config.toml
model = "image classifier"
dataset = "drawn human figures in many poses"
train_examples = 97500
image_size = 32
crop_scale_min = 1
horizontal_flip = true
color_jitter = 0.2
targets = ["top"]
num_classes = 12
arch = "xception"
norm = "batchnorm"
activation = "prelu"
drop_path = 0.05
depths = [2, 2, 4, 2]
kernel_size = 3
stem = "deep"
widths = [160, 272, 480, 848]
mixing = "cutmix"
loss = "cross_entropy"
head_dropout = 0.2
init = "trunc_normal_002"
residual_init = "none"
optimizer = "muon"
muon_scale = "match_rms_adamw"
lr = 0.0024
momentum = 0.95
nesterov = true
orthogonalizer = "newton_schulz_5"
adamw_lr_other_params = 0.0012
steps = 6700
batch_size = 128
epochs = 8.8
lr_schedule = "wsd"
decay_fraction = 0.3
final_lr_fraction = 0.05
warmup_steps = 330
weight_decay = 0.3
adamw_weight_decay_other_params = 0.01
Rows from block 6 of a small image classifier, named by matrix and row number. Rows with one number belong to one channel. Each number is 128 + 32 x the weight over its row's rms, rounded and kept within 0 to 255. All counts start at 0. Numbers have three digits each.
After each channel's rows are labels from the 100 images, of 14976, where the channel reaches its highest value: "place" is the part of the image that holds the peak; "strongest on" is what is common among them. Only what is clearly more common there than usual is listed. The data: drawn human figures in many poses.
# convs1: first pointwise conv (model.blocks.6.convs.1.weight, 480x480x1x1), inputs 0-119
# convs3: second pointwise conv (model.blocks.6.convs.3.weight, 480x480x1x1, transposed), outputs 0-119

convs1.459:085166097092132120120129096119183106095113052153137130167156163145168082169106108081101161098079082113120143119120144108135127148150116156170123172088158098116196118165138091137115145160108155123141149127077136130051107114142095120093154110130143127150085129083119141128087086143115079095120123111098100135104089147117124090114158103113159131119125097145128129
convs3.459:162151163149136162126153117111118103105092109121142163122157107110123156117150112134192127124134102168120132060135066126113156137112168140119097105143193126106039117142104122157089151073107206114134148072084124103117112168138108124116170108110112146098111075067116160172151115071171100114136130126173141146078093185124097120185108145113147103106108119143185130
place: bottom centre
strongest on: handstand; red top; yellow top

convs1.364:130114126110146187133168121087150166150146167155058101135134161140096128105097098137142079118091183106096182092131125103165144108123125095094127165112175103183113164146070100104126114107112148133153116142141110008102126143130115156121115153120065128093096144176116095132154068138129136143138151105161143130168105124138100093195070147131165092155184103195154118
convs3.364:128095150159168106196150136150170172180144114106108123173084171115062184123106153117134124116109136188160060155114122167134131166108153157154167093090145138153140132161086117137107146117189209072112113163123166172061114145117098104158131111122157146104145183133105104122123108107117110163158001111152131098110140152099114125099154188203113160175116131140104148
place: centre
strongest on: grey top; handstand; lying

convs1.418:083114148164131120181127154139126129162097132109142100104145129142150151120177177121118116133116131145130098146118098068090135144129156127137139104137120113126123158135115115104104092172142120152130029137075138136116146109174113132144127162200126114183156157164131120152183149117193149161122109151103140082112195083133156090134165081084111158162093145082113121
convs3.418:096177152118115116084127143139093176117116161166097142144137122135092145084082061142124203157116159171153066035181118167096143084127098092147159128151107103139139170147074117177140140213111162120119137119118129103142085120133160140207129112133114156151158167147126113144171137133129169100129094094131070110120152143145127103133084080117136141091190137224132116
place: top right
strongest on: white top

convs1.213:164127162156151136167143135161134136146131177146133113159124104128150094128191081123110133117162057157099135150068153179192161131094195092157117049112128174141072116126118086050147156055143090151069115109148078091177125128159124089097149114195155089142168122142121117090092138151169122111121109142148129096205089143104119101090212134118125163182132146111117104
convs3.213:142140177179050108086096154129107151168123092162077121170144105121155116157122091142044092109115076137088142132090102187161128160151065197110172102043083099153110177091131112167168092116126115150132123128129074154129145101092178128111107119147114159144111148159095131136145046101138120103202154127206170122172105113079122232141153114104130122144175118092151136
place: centre; middle left
strongest on: grey top; lying

convs1.415:144130168092111157130207102105127090157158082149141136132155152133107095139156106158210094152134143177134116090087094104155169169130128156178117129079102117110148125116123117120138109096099115106135154131132117075099127146189144130127189166174103148121177133100131156138102110083142130104158114154119193131108131086050126172171155132126165156182139131125110175
convs3.415:088139164117151133211094101168064140115118193175103152088077113166129124122109160086081191050162103138159137093113143094141178145106104100076099144152099186177112160117086114110149150102106153093144161067122129112114125126110115148154077132144119171145083162135131122095170118139128154187173134144156115108117135114123103146111099128185113090076127136080151119
place: centre; top centre
strongest on: black top

convs1.217:181210046176093082075149141120095134079152134159128086188132175153150071112107151188145149133082027101139172162117125126105131146149102131077217165112189141147143107109097107144213140152116159111171156137133112117204146120118083140082117143093136151123148136123131193134134156121163138107144090159120137148114111127111074135072122209173097134119127094114186093
convs3.217:113136191172103178119153101165147196137133131146117187175146149135085154089131107081129156177132135055050110125133111137115083101120066086126112158161151104149118068101104188108182170138088164127115125172152152152136156101119079097120068153143051189135157099134213125135152075093115102115128148095204114139130105122123094159119136137134172156108114128124118118
place: top right; centre
strongest on: brown top; lying

convs1.274:118122056174213133135151099143064069053120161121120099085099130133131116134115026107152211158121148132178116137122166122162139130167142159132123072156118122140123134092098088093144124153121175060112161112163114128139127135136139173132121129152122092146119127139124108147160089150144109131140126070106101126141095127149149153149162136108127090173007081198111104
convs3.274:147183102107127105164094106189130124198176136138157144202139170121151140142159100147106179180145152102182118119158132117127111155140153146097177172118178121166136171138136131116136159127145108174165104149114173172157142135180111201125146109170171139167097135142149118106150137132120125163112175196133131094131106112152108154123129148126108074112127154135114151
place: top right
strongest on: arms up; blue top

convs1.45:129181120124117115141143123154076118144156101143124131170133060155134156069080104159101047113091131112078136101133173151115103077123097092131132142160127109177146115179130091173143114151138086114151105124116142119113100084115122120081105133137113110148149144194111127147235132155144188130165137067147120150170141132146096152134103133074067159162148121170084092
convs3.45:120102149175115159106154139116082201121134135095125101079071120146073147115172091113155161116134136081102088093165106072109124129098096124080125061171119156114067106118163108066135114163126108134099158130118149092152103079136148105076142172167149130144172165141109159084099093130128130179078126146148115199138132113130199114147175089165167119131102124061143138
place: bottom right; bottom centre
strongest on: handstand; pink top; brown top

convs1.266:145083085119122133103160132144197157117129124180167157164154152077149153157159140130153083097150160183114114143163113143143100157100137113113120083084123145110111126100067106122135150096100137103118029114143126065096123072138110173130096128144152100059125152151134168093145123096158209161136161157169186111113134186093162112137122166162089143129174104083139144
convs3.266:179113142102134073124112152163117079207072090131111133142136120124126151135096141187150099131086116129111150137170143160069120122167088137157150098134139096146070146107128110060096155190098128127160189137129134073174108128151104112115151096128106115143127147136104072129125128122190086088160173116125131229106130109152169164131059184138148080115154129150160091
place: middle right
strongest on: splits

convs1.221:109213139148163120126153141140156148088168122190129183143093181148107140122126182103135112172127088167114068134121122120142090167058119160122100163133133124118133095156121089097139110106033068160150171122161120136131155142126148136140100140105176185118117155178158101210131128149120157163102069168105078045112131123132139128127147179113124133059110151161088108
convs3.221:137118150177141160130157145043116152107128181143143119189160201131143169103140142123195105163185157164152105123155180085115170066190122122122145183153073132157167137154149154155139136134159198154106158127153170145104131087099219120131117139136178131147103141156156150104113193127076067141171167106110134135122117108113150107182114098116149126107134135142113135
place: middle left; top centre
strongest on: brown top; lying

convs1.21:130134139155088100140131108102108171133171098123157098116166147138104134124088138146140106109250122147157134090130156103092141139107050075122195152125075133152137124109161133044155094096122088165116148165155129075082100126165128149127137108083118131062112112125131184160127058096153096142119123110109083094111106172136085101109114189148070182109154083079144114
convs3.21:109137127078088069118163158125180150089165100138128115125072141114083126140132094129115109164179146142178168168139106084109148095080064091112148124161113155141150131113102152165095164098119205174117099149115135097146146142148161145139181112114156087100168150141047103140135108143124096177098070113167161149126191122169087132112078138097080107121145207178158130
place: bottom right
strongest on: black top; lying

convs1.251:111128117069053158172124156162096120152112139129120128153152082112118103158113164125149132130115127146122116091150179087160130185174160106151134155122201168151068113118106119147070140188099075113127207107139176153093192169102115102155117173086131094098117119085111132142149133118095097101128128172165084121110145128138134156102146152111166116142070153165130139
convs3.251:108128127129118146115096104088146158099171051093108131132146105158140164095090148108131124109130104133168088212115102088113187131187204084139093119140152102124169099122100081157157117106123197135110164064173207150137136110090146108153115164085143127127180179097080123153197182112146185124080148095153139100097155081142170060142070093115148085155168135113147103
place: centre; middle right
strongest on: lying; purple top

convs1.7:151107128102100089091039133201166071143151097046175094123148111126108119088155096102147136100108124138171146120151147152120132066139143100121149120121065099175133106198100142074121136141147119135133112136081069090105084132153104146118129132118102140149164195135112126133118158127117097187113111129065090191113119151156138133157161142128150088138112219154143144
convs3.7:124137150143135160138142139092125116200130115152112144111160160135093147094154119139190118141141154161091246135130129209128120115151085136137102132088085098181090135151126140154155119143183108178173070057146130099052085134103161159114135105093088133128117101195140110155135116112074113194163218071098209086118157143089074118139128096098149176183177130100145109
place: middle left; centre
strongest on: lying; green top

convs1.56:175107101108168101140108114095125097140118156123137156101119131128043161095135120131118089145129191075081197046163181162162132130109110130170150139146179115083151121168118126141119143075139144154090115108094090077165111166110109134133121099080113146116112116138145145100097181131087112117160120179168107163103139133163118058071127099141136118123140095134137135
convs3.56:097169143119126183180087108123132129147129091118157211132156148178153077142154160103093105155123123118197079085151096138128099161139109183133142154143107131107187124092129068179137094119134166166111162136114100163125143118081106181115099096112125154145112192107131113087162103040107079120121170073158138162124145124126137115111136115106081149141121075149121095
place: middle right
strongest on: white top

convs1.288:101072136083102192109124077131059097156137112109106130132119126120162097169105147152158162130154135095107105161167161162120183167112098143109139081137152070084101179203094142093136103201115081091139191111115138131124151139123133163091102103182131132077200075125130120181132121119093168105120090142096116123143206127141109085100075082126110162114147061145094176
convs3.288:086176151135204167107192182160124098095083185118166144119133138167114140090104087160115089155090080137214162073150128153094126143157095142171145129106123099104184151084153099063128107147132178147111109131123066073125126117119108127051152154114086094094164093132169149104114105069101110166114110125128058122047111135130089078174111183119140147135109069188091140
place: centre; middle right
strongest on: lying; pink top; red top

convs1.162:133089099169137184109127105080094107125084153082188141127138129140103118137100156169137063109161174117099099144160115154119095144117123144131112101122112147091100193086114135111145137082111145165092094137149160153107050096084132103129183094142163122117154114100130179134127169120079135106118161130128137137135036154190129125134113192065183131162096078134116080
convs3.162:100104069104113119099148112172154103110088153087101148150097216133098179098137072096207190131062171054125144101193086120164174145122149094104092105152143193148153192114187136119156060103183149138105100134145171178156155166112074145147148162137146157136178109121086119145044105096079116112186149094147115168086100143115140132138093175125114151075146112172187105
place: top centre; centre
strongest on: grey top

convs1.294:078128097140092125067135141169119115112139162128105082135164116124112195080130125135134165150119137126135093139184146115080126083104144074112059092133144099164114127185107080118103195145105161188138135191129143133076139161160118105131162105100102090117138148133119098145131152112159167159151085132143179174093113132115173034108125124077153148149110129080090111
convs3.294:124163139105153133156137098126098150108121100131119122085116088148088103115110144128123141154137180149093115146099138094130136084104141142131163134150103104119116084150173142117101096088122163151101112099087137097122170073162106107126105176178126083111090143158136074105089097085126144082103144114127098102110099153113116095193146146181188123162097187141109100
place: bottom right
strongest on: orange top

convs1.74:099096138100138153174196166067087116109081117145093133116119140125136136119118165104122104131198083067161255165102118186133089085103107145106089090069115104164147161141129119118132131092109092145146105123156129140130092147147148123111157102082140098106165118125130121189090182110122128135076104089136058108095105117153122132102194144179113092090051105114121100
convs3.74:145122169135158196140131192164118146152131132116157104122194139093143173121102183088105097123117073190102164145142049129187125126134095140103178162137143114127128138140096151202102118120082116183112131149120138133153116114119167169160104121126073079080089110184128162102155158167046152109112138110152155200145136145146114129154129136156139090125176139163051087
place: top right
strongest on: red top

convs1.232:110106123116091087091085134132172184114147101116085190103171134130123110117121056099102184147131125104149067201121146088119138115170106081135102171137168140106096063187126102171155085136187141107131235139161133100211096132102152166093079110099117125192165084104092161108104116129056211067148155102142145159140110077130170135075179196123180126077097126138131103
convs3.232:131148173131124143080148124133144088104155158122168134129121141111188106100118099109128025145165145097121109129118153154111086153178149131140082155110167098179122118136109150102056088108109094136092106140095183094113100128111112077093099116136113134132115080182174158100112129130132177177139067165111135147125221098153115088120113159112098166104115148087138166
place: top centre
strongest on: blue top

convs1.433:112099142122130182130120133081136125139121134107151133191133187109111138082144117156078120150176158199114136128140135155130115147062147179120135037135107098122155113151086168167184109081091072091184109140105133128157082170075153125122114151213120139087179197149118126122110110125081144140127142129098100116108162160162144176129093145079108120188138156114153190
convs3.433:161116116155119097110130144100134065139129130128119139106167129130116133087179096154113111139143128120130101096142082148122129147126183081163143175149153180137116164089177118139124137151114096125145055156162123128136141082122078190116129100129103181123112117167172071062077056066130189107106096140155093135094142118131150064099098125132148156095124141133106094
place: bottom right; bottom centre
strongest on: handstand; grey top

convs1.337:136150052133110145118160122142139168134113097101127110125155127139099076127138092154149144139152104074131132183152165150134122129162127108117123107164121077185103177085058141128114120168234152037173136142091082151141120155191093115085171139128150088133176131099122116156143143083156118139160084166144144175153139197155132122110148089088099165133164090152169157
convs3.337:092163093057170080157107155102122195107108115158116136093149137092099154177131166196017109104155136157158161096096136116139144102153126116081112136091129053121131156097122164110107118131126182175155152118172109085132139069112164120055162118045053242124128174187156108089123129159133149162113126082120164046120140177145151093090102135133192163136094154084130184
place: bottom centre
strongest on: handstand

convs1.118:133134096089098097136128088207118146127140177186148173080110035160118081097111102194137245087095161121192119095085178112164137149124090135115133085098087109135097142114168097129136117132149139111151158131129159130121120135086132171072098102123113106147129161175173074134056089128133112136111097145114109081101137142114080162158095061097143076070111091141161146
convs3.118:132106130095104109186136164142079152110152106101128142090148135150119150111149110076138083128104089143138110131178154108144105145133165143119170118111139133118136112166056110039114113124124108119155138084117070079124058151097155099137070116158171117159133160068161110142190133129142121103127093144129196141137114164126193105091145110144092110162126093178119124
place: top right; middle right
strongest on: handstand; arms up

convs1.79:147134147142135152045142120111158146179135135137049114179119085132171123099151113077173096092094052093101069128155169164140159187132136171090115127089124100142108116066187164127140106074116200087090084123109127131068070141106153091121113116107104161069123125031123177093121092127082105112178149122133076127103127054163114168157125129057124100145111150104132167
convs3.79:200174133074100111160141126088091132153068083136065159134168098175124154083126145149108090147140141100141124157129100135162154146146095130074146107128195121146125148119106130184109138115093042112092212135133183095108119099147158179121121137128111036100200089084088124157137121110138105074122095145102151154189090144157118166126127163185133142134133163144132200
place: bottom left
strongest on: lying; green top

convs1.244:097110166125093123160085101124149127138088091127136157144128120103123157139079133108150121151069126098137121079129095122130086109116151164161102191169166133136128090133122188101163122123133140186072127112160155102120175187076164171144182124161102121183170169099167092144120133138063123083176108148110125170146050147131098119097110178181162113153090132124076128
convs3.244:109086178164107160128166169139121191073109165160143117129160208146098090090147121147144168172124137176074096070074118083145118105131129076126126130171120137154107138122155132172150144084110179128155070152164132110116175113094102102114112136119097095119151112084131153118116129071151090149127137119096122150127142088171095169137110125056111147114155153141076135
place: middle left; centre
strongest on: pink top; brown top; bowing

convs1.10:164089105161086113127102085142100133138087127158154152146147154171204155133165193113073142105103143142145089129142070151140160113102166137134127140133090129134120165101108122175164103151181183089222231110131145112134128089157127151163148121083137108079133186114172112122172164133190158154129130154098080098139132130150139109130119035153218071150136112102160124
convs3.10:070105167092106052101141165144116136134148102157177098120099087102126126115100166145147107142110127136147077027097137184138112060169123080071164131089147117147150140143113130057131164109081124106171113114121134100098117163142083163193130116102137162117184145184125173062169179079105121179133140128129130111078080148126160093100091177031132121087113120093114091
place: bottom centre; centre
strongest on: blue top; bowing; splits

convs1.69:136189175070122144154164109119176120144101179171116137105135163158134127134129191146173103110107166144091162075161128088131157113197071137069114136154157144094141112113109152108115140147177118155186088099121147160100095132093130168141147103114129130119120125065116123117145044130148095143138123165133163144146139115152111165162128085105091117112112074187178124
convs3.69:129100120057123098140148104091110081109105116131196140171060197127081092096130102118148101134123087141166064124097087089148148063123085138138085108130084090133093165115200078255148094160121096117158108105100086060120130136075149158126102121073085140103099093195109097158104081142079139156144122109102189150132122081113131185091155091060102127143105175155075135
place: middle right; centre
strongest on: blue top

convs1.420:125090096119104153140131175161131222193105170116119176122147130135117134108140121174122157079150062089149129082137105156115166137123187117132134100170100046111136152081099161085128178162128181151146133129175196139152160127138107140101158165171127117186146158119174115097157099132146121139101165110123074127046098151133187133142153151144123086138148147102099154
convs3.420:173112128151051162137167121104173095103135165142099098120121150162108150173072133215185095110119124110182166112126122113125142173104106091155144120082107135118178156098125146136123083145082171112121097110126192099115139143057067148127117081124186169127150155159171185134117097140099087158118137156130105075136072131138133172162121184134151087139137105144083127
place: bottom centre
strongest on: handstand

convs1.439:137157127101136126141105127140194135193120237150099125134134176117093131128208138099148116087142154141113174127120084193078057141102121123170135134134137172097114188102122129151108078114100143101098077085186140146131107132110146121119108137135117097129115098154123108121130191121110119120144037099146134105094139106157140099122096127109069143159125200158152115
convs3.439:137155078137129114112161130157153112184096161158192205076085159079109086139160160124115091170128138178086161134125099172147095107120075095108146107139167135122174178119148086105135161070117137103138072127131140120143117170138130100113133138115169156122128149124135098102094094129069107147178129157119187097197172203142138143136158171162131154075124092103156094
place: top centre
strongest on: grey top; brown top; lying

convs1.478:130105184101179120153159129173059122149128144161095151066224142159146154183152099089159168167158148122133197114141121135130100147121138140132159111207107117099130131109147089153088142101117174149121078081156130162107136111179150093150132105089130180139143130091115146128142205166140131134153120118118108155063113145110132112150068142122095081101125183159092175
convs3.478:097118135088058185151137099104140110125146085171097193143166154096155188088178154102099079143172148116124109039095155112115083122164129089084105137126155183162129145102089110089085169127123173058099163092069106106154103165093166156109101091106131099103117104101104115092156095118160152104124157163101120088150174092070091118098175127150186091128151111129149180
place: top centre
strongest on: black top

convs1.38:089161063135078091189026138187114129127136083094077146088130153141126147155096147146186088109167077164097163100141133122095143145128132152117153179075095140126140123123099114121116171152146155140176144121116079090112107118132128190115127124093139070120171134112135105099114136079110101126115097141180130097092103134051138156193168134151131143146137159106137067
convs3.38:114131121095089110137126094122162224144163237182150113067140141142194142121121088122088173131131155149159047133144160113149149104147056179091088116136167086128143093130174137144150120085156158098129136180118146146135127116125139111081159167144093176125097048126138164113065117157157093015166047102101119130074127187070174104120125130109131153138165105133102167
place: top right
strongest on: brown top

convs1.401:134088088165133124150090178113166125102111153086124126189147128163114142115052122118107051149137094100153098112117149114153155126082097114150113124015199144129142094086093122154146162194086158129169168090173175113123096108136139126061140118165143103147145092142101086126135064168164106123104145157089124100137123126120191085105176107101143131090165147147045130
convs3.401:143126139155172118099094132150153076179098097068112120132157082101173086102107113093108082132129114086109063112122079080117142080082110119125144135107072127113150106077092130087065121170126046115100059133064099075077115147122173110103136143177112129162166145133085112157105149083085107103139059155166134125110118108131154142154086130081057111085083115114152161
place: top centre; centre
strongest on: red top

convs1.253:097161122103141114130126113114156091127117177132161194079112144103143134162127071100133105176168097137082120103104138113241174153135110118093092125128144136133131119076147069158089100079130118182135163128194157123108153217127118112120018169126128100144080073118088110066093140144170109150178110079117074179095067127159159115058063184183112129109146110097061112
convs3.253:150113209108164148121128065113123179102142114101143103139078145126132075154150131150104169121155130142102148132131096164063105071145053079132132108095135122148116150082041117132126101108138122167125136101112139055131172139134116119193106103138089158162168173105125156128141132094148104105159049161087137120141102137190131170129143115110125144173136143126112118
place: middle right; centre
strongest on: blue top; teal top

convs1.320:126084089111151122183104125123194178098133101129137103162120138145111126113105119119167114149111057125142039103109169082194069196056129094147166111101132122092153185127111059095112125188191136118140058165136126089168082134157117092140110116108128134121081139112111123146055125125167162136091150102114184174146064157122129154155209089100085105087171149108122130
convs3.320:116032107130106108078184123126108082093098178122117092103125088098106108119156095052107144121136147120145150078161125185183117087142173151154105099120106154134108093142151115182158097150148189148083104137183081101147182143115116119093101122151144146144089171145117147161129123139095127111112150120100096111092191124131157057075126165148076161146140059172133129
place: bottom centre; centre
strongest on: handstand; red top; lying

convs1.242:106060149139064161146134088098131181139100161161115104133106105161100106132122125162122159105130120139132092127140101119106197162123177140127177148206166059126150044181121121164096184101114128146139145130165129132189115132091098138131125129088131196143145181167068190154177117126157130116054049138109103136110095070116137118145126130159172132107115082168139139
convs3.242:159141133114158185112119144134128114102048093125153151147118098172095121129135138155108165139162125124165131140139188119188085142092120063107097154094139094136111152130176105149151077141079153140123180209093137138118081152140131121111124144115115094145152156121116109162117150157148162149185107113162096181131081180119214071133175052169109140138114212100113138
place: centre; middle right
strongest on: red top; lying

convs1.438:163159157136150100093138132152104045116109133080085161144094155120136091139083194107147183125105101103127133130113086159035130127172129144118123175079092133109110104095125143103114117098154145090119139142139123103125126118146113128042142127128086106115080120107152073111161101120103157131093094147099131112137134107111159138105126119121152123128104120089114135
convs3.438:142090153101112140151134173138132077151184137104081143136159129164119137117156150128141120111053134101117122150164123187107160104127074135134189143120110102137059113114149100152136128076153135125100160096176131114127123124128064165085078099089175135146158132201141169110153155114178156135129154114166139114146066073112058096093153139159111139128081085141134116
place: centre; middle left
strongest on: grey top; lying

convs1.367:166120088180147132158169126125124130124113185110125148097153138113131110165125124086103055144130109079155080110077096116088135097135092095148120192144129121144135159102051139178159122176091084075156092134095110108182155146150138134110086143152108161215147119109105118097109123073106129086141151137196164181078128121151157105175119176181142182086055149144143157
convs3.367:109121156141169105116169122090125095219152098119126125179098139167162127092158165044133123131174138128102078108124156113158189112155152157138158111155182173154160141120081122127136124170163151176104130100178137131133048135159149140115115101125136127137109116104142108136163105095138152217168103177196125190164095136171132080108126190193124063134150145117112154
place: top centre
strongest on: white top; handstand

convs1.267:145153097184154178173105146104149159136124210134125123141080174107146169118126163184156151111089130158089106152170113161130095145123131138137158115129159132083093127149128204102141126137137138091180156084110077121123133156161167168138140124199152099168142120186131067143158147134082114093090115141146186112143126158172140217097146188076165118117087174103107086
convs3.267:107160125080158121131046108195129113115152121118181149107128129135142107126183190093150037107120148127104126205128170126058131132183103147195152126153151125119119111116169129181130105179149146128098076159147209175153117143129122116115094095102152125118081086183151115150125098191133126131134114138099094143134147159101115160131110149168158132110158162125085147
place: middle left; centre
strongest on: lying; grey top

convs1.410:166098073172140145159148126116149142116042133197106128108085102149154103064082124143137132138181208170092077153213133166130107099109148110097185185084131134076097111086138156146152134079107153149096099156126157131161099111171065124123166087150054190146135065147128159084196069150179114142119100110111008102104124135135116121123146139112140092089110105129167089
convs3.410:173146122131154056101086075086145144070137233151170146132131135090091143134132102136085216074094128143164080120127113142119159146093132117145152099107113079199173161109128073188128172141127161073159131157116094075148170125091185137123132126202132145118100104132121038097145182122125090105125162124155093153114152090152085117139184140078119102142122116199126138
place: top right; middle right
strongest on: grey top

convs1.277:169153119202099148192140096104131155139073152078116118145122146163058099173166122114151187185191098132149151146132111152126136144123143104163125109105102167118100081165105169127122128097125147101139126154163055114200099094107106102158122102100168112146166132151154145101163156119133122095164077118159155141169096073129051155083130128098133182138025111127105122
convs3.277:126140068196119096180129089105136118168106125154078145136222154082158106145058202113125165082146106088086108132151096176145139173120113074124118150142201155154142139148100156104094157100129116118146128107131123102113109108123167109086142142131053100162122116107097116121124150104095135195128117125154104080118081084119121150144150082128153114116088119156126089
place: middle left; centre
strongest on: grey top; lying

convs1.2:163166092137098121120127168152125116059149157167116087140114151104084169121179118085084119164127197188098199153175187161080109130149068056111125124109132126160116146088135154144103184064139207154138119103124136151134109098108141162093127119151153142085092118183134156154179179158138214113112123149124118133115140158140082121115157104164152173152147125147162165
convs3.2:166114171121166167070139160132192108116206111127182162168085124103133036169200170150131081168146114153165118088104136187088141144136148084086070081097107125108193145148143081114138133117158118162153120101147099163134103163134111115117107076091144124104163080163139110131106154167107135135151160117106126123082144175112149060182133172140127140101110095122115122
place: centre; middle right
strongest on: green top

convs1.211:079164158066106127140199137138155151083096144100147138148170078118154127128164126102164123149194147129167140157148143155139109159189141154160140092152119145072125148139141149062108086122095095131170161149176096158084108101077149146207121119126132136118174139080134099138054137145098061163081124103255155132160131156202120083093068103086134127104131125112087120
convs3.211:124159128140141113132174120117186096165102165091032161142144064153137189135168123156166093105150109206093147110171117126148093088131137153154133099115143147081111099081128147121132059118097099101128084102123102100106095115154120142130113163126100123161133112139079089085117143150070109053108112190142078088170128141121038096131149157180089109113158093135081123
place: bottom left
strongest on: lying

convs1.376:141145108155130095161143120164110119112135146132197172050131135134152068124102079110139122057110103165165165124146046113148123192079084175111166215157055147121147087132066171090163159074116112111101120107092126075122142136098127120089155149144177111115126135092137121111133153121119121071105102108136059112153116117113138116036070135141110118173109150170162071
convs3.376:149150090134129139123154179115072135084177130067175136114097060170083099077123108160137064123088111130121167108155132125129092101104138143139103173091096060096108113160095113139127114163088132128083156069114158021128184136152113172181170162141107142157124125123090157121150051121146134113086135079147081105092174134131127085139103137051106134094115109145157110
place: top centre; centre
strongest on: grey top; red top